Weights of a small masked image model.
Data: trained on procedural textures in two colours, tilted and lit, 195000 training examples, 2.9 epochs.
Rows from block 3 of a small masked image model, named by matrix and row number. Rows with one number belong to one channel. Each number is 128 + 24 x the weight over its row's rms, rounded and kept within 0 to 255. All counts start at 0. Numbers have three digits each.
After each channel's rows are labels from the 100 images, of 14976, where the channel reaches its highest value: "strongest on" is what is common among them. Only what is clearly more common there than usual is listed. The data: procedural textures in two colours, tilted and lit. In brackets: how many of the 100, against the usual share in percent.
# conv1: bottleneck pointwise conv (model.blocks.3.conv1.weight, 160x168x1x1), inputs 0-167
# conv2: growth 3x3 conv (model.blocks.3.conv2.weight, 40x160x3x3, transposed, each kernel summed), outputs 0-39

conv1.100:125147121117095139133129133117095142130099110104097150128100091182151117097135112110147086110111098133142135113090110130140100164074155140133134117129125130178121106150154121098125151143133138110156137110136138114151116148148111099103095168152088145121195149127112109124125154148086121097128127074106155149141096110139152097132103125113109125099142111160132125165111112112156091140107167169121065120105108177126118162159120083117132151138150112166121140110127112127104088141145121093175119073123139152132
conv2.100:170149145153102117180095140148123131115135122100141134157115133091109092144081097166111120153113127132158116113135121174
strongest on: purple (40 vs 16.6); yellow (38 vs 16.9); ground colour: yellow (33 vs 8.4); pattern colour: purple (29 vs 8.1)

conv1.45:143141143113108114127112128148134125142134146143124168147154135145123126150134129127159127142086119133067161125088141156107128148163121116141098114134120121147162109104150146114122121143101137120150127141131117161179121129143136141111140098172109081117129095125117143113142141113106118170114116106145158090141153123134140109145110146147149123172190122104095186115111127120096101100116144197114111121061126164147126136185092074121126148161139123084120112093101133144084096137143137111135118111125097058130
conv2.45:103136093122127098156150115115103162153142130128120118118092110107168098156075158147106155134120090134148090093136131148
strongest on: blue (44 vs 16.5); pattern colour: blue (40 vs 8.2); ground colour: yellow (29 vs 8.4)

conv1.47:089095166095128119109120136130115106088102178109151131111115135092124144136137131097088111141159151146153073107126124086150146137100127146111144096150138111143167126111121103124121151133137148128163156150100091132105135138080105121123124121139132119100160142123120185135130132117135122124145149105063135122124151128096135154103086102127111140166113109149141137101109137145167145139145109133140093163128158117130111134152095110121116157087082122163187158139125106166106179151091151110063143167106117123138
conv2.47:156164130159123144147143131163135111111139113149152143139131107130118085187084132105110121150151117121119085131069124110
strongest on: white (60 vs 16.8); ground colour: white (38 vs 8.3)

conv1.64:129122085142127156134102114140108147146119131117112119122148116106101089119105117158125150129127127097081135118099121100119103093153091078137121134076125146136111148132127151114146130174124153123177159128153143165159118137156143130117118151107103088157075121137144121119133135125097143121146133132138158119096104134117117116137097114132124119140095143159085097106205125140139134141172112177132187112122121119144116150104139120121116137179123171141188120191148125097158152112145086078138128148091142143146
conv2.64:177135116126150147118167138172110128151113118109137088125126099088098121077117080138123113120114128133103119166111126092
strongest on: teal (35 vs 16.2); furry (26 vs 3.1)

conv1.33:128139114157117149086119104164123123109150130118122102110148149073148125137145145115121137141128145076082133125143127126137130096105145121095137117122139129127157132147120144121144127121138108124135116138128141133140120163139116127133109107094157118119104157119137117139119126147146102126148158136147178125127115144106142113120111140155151100140128133085123098105181101169099128117160145156102136084133151177148141102134109124140119096094106212133111162184219103138162181203141146111113159117132159126160
conv2.33:163144139168112156118165177141138130114083124130128086091123098112113101121113083137147106130127122117116128133073120104
strongest on: teal (39 vs 16.2); ground colour: teal (27 vs 8.2)

conv1.81:137108107127114118094141151112106141122143150145092153115122091172129132104157160148090169124144124150135108103104129103151101128127116102149119166128092117146124101158122127065084132102103158091092149163119152172111170123148115095114177159127170128141094167157113121137116138109150135134152137118106152129116107165128121122116117151105140118139127164110138182181111121127134185124136130157154111103094112168142112139095141061126113121101102151141140096095109158112116120159129162133119108129164112162142
conv2.81:153178177121149157076130160099139128160120136105138131124139157159097146103166085095130106126132122105134126140129141139
strongest on: purple (47 vs 16.6); ground colour: purple (41 vs 8.5); pattern colour: green (32 vs 8.7)

conv1.58:150145128143100135146105128136118133117131137179137120127113111109125133124107133155128126107147110145112134089107096133104125151105115085125095152135114151117153129098148147134189112145173113159102124133108156141122140092108131116100145117141106136122156129097178091107121134183107100137160149165133075147162154125118135088130175167131111115121170145150124090115120132136147173119130134117122156139146096147129160139103162136109090077173090126107063138167140116093126092162152101098147117099180125152117
conv2.58:121119110175128123157143131147133157097156167170126113174162152131151151139120147111099186121130127135128144162106140100
strongest on: teal (38 vs 16.2); ground colour: teal (27 vs 8.2)

conv1.106:101162121096092131148158161099119097141131110106099130110061111142120105120115124106151140148109122156116174100091126116167142152183144168132099162127138120120140126140126136109081156112095127118124107111145111108173131124109142108126118104127126088124136127136163128177170104123136132118146126101111151095127124095118163111171117107164142106118149119150104107146143101138136095093110150119072083113114133147124134182123187112106157169135141130114137166157123088142114149090146106100137129103117076117111
conv2.106:146116183101120107190112148169114134110130128110137107120107132127127107090085084167132137132119137111143122119110097156
strongest on: teal (42 vs 16.2); pattern colour: teal (39 vs 8); blue (38 vs 16.5); pattern colour: blue (34 vs 8.2)

conv1.28:096149138107161141085122098109140104140117124137137149181136175117115150138145117114136118117143114129112100115136140091099140172152124103123097138121134110132137082117129143151161126089155129127144100103106133127118111152146121179078148109098088139131126189137152144141127103148119096131133171146131120108130115133154170140135128128171168106139135088121135184095119147093153148119114126113132170117106121111123162154088114145150064124119150187115155160122151089061157119137162101142096127153112126140127
conv2.28:103135138082140158107125111158151114124132124102125112163090122158119117118159086134079119130132104138163095111096111086
strongest on: blue (56 vs 16.5); ground colour: blue (36 vs 8.3)

conv1.38:102124122134090155098184165149109116134159130134136134133134114099136129131130127130154139142163124101138121131135126140130163104139098141164127094145173157124131102094131107120138122124176136118119151142109134157109118117113098106148126135119143113129150167163109121111136130137123124094119148103153094156134170134121133126191178161131143104108137113134146109109119140124172119139113138163136119081103129145100120127089173126145173064118070136191145113106203102078132110124116138129147119103177137133183
conv2.38:201115149141083142080174162116184154159122139126140112121131145129129147123139111159135139111120128137101120126130122118
strongest on: purple (51 vs 16.6); pattern colour: purple (27 vs 8.1)

conv1.25:104157064112127124155136144116119103114129091129140171102123126162131134137096124127117145144087150128110126105115162110149126104158129091151097142117121129113136138135106131122141088144115162129147148134171119162118143108130157118100088106097129131119142149203132124130101139155097146117123155145137157093111155125109161144150141149164123114149150121105096120185135096114122096122097116131150123119129124150138145105171068098117182078092123157174136143110072140125100131117123196111147155113137145102100
conv2.25:137139128123115165179145141167129075140098121109125138120172109128130133154089159112127076138101135123135087105105120132
strongest on: teal (44 vs 16.2); green (37 vs 16.8); pattern colour: teal (29 vs 8); pattern colour: green (26 vs 8.7)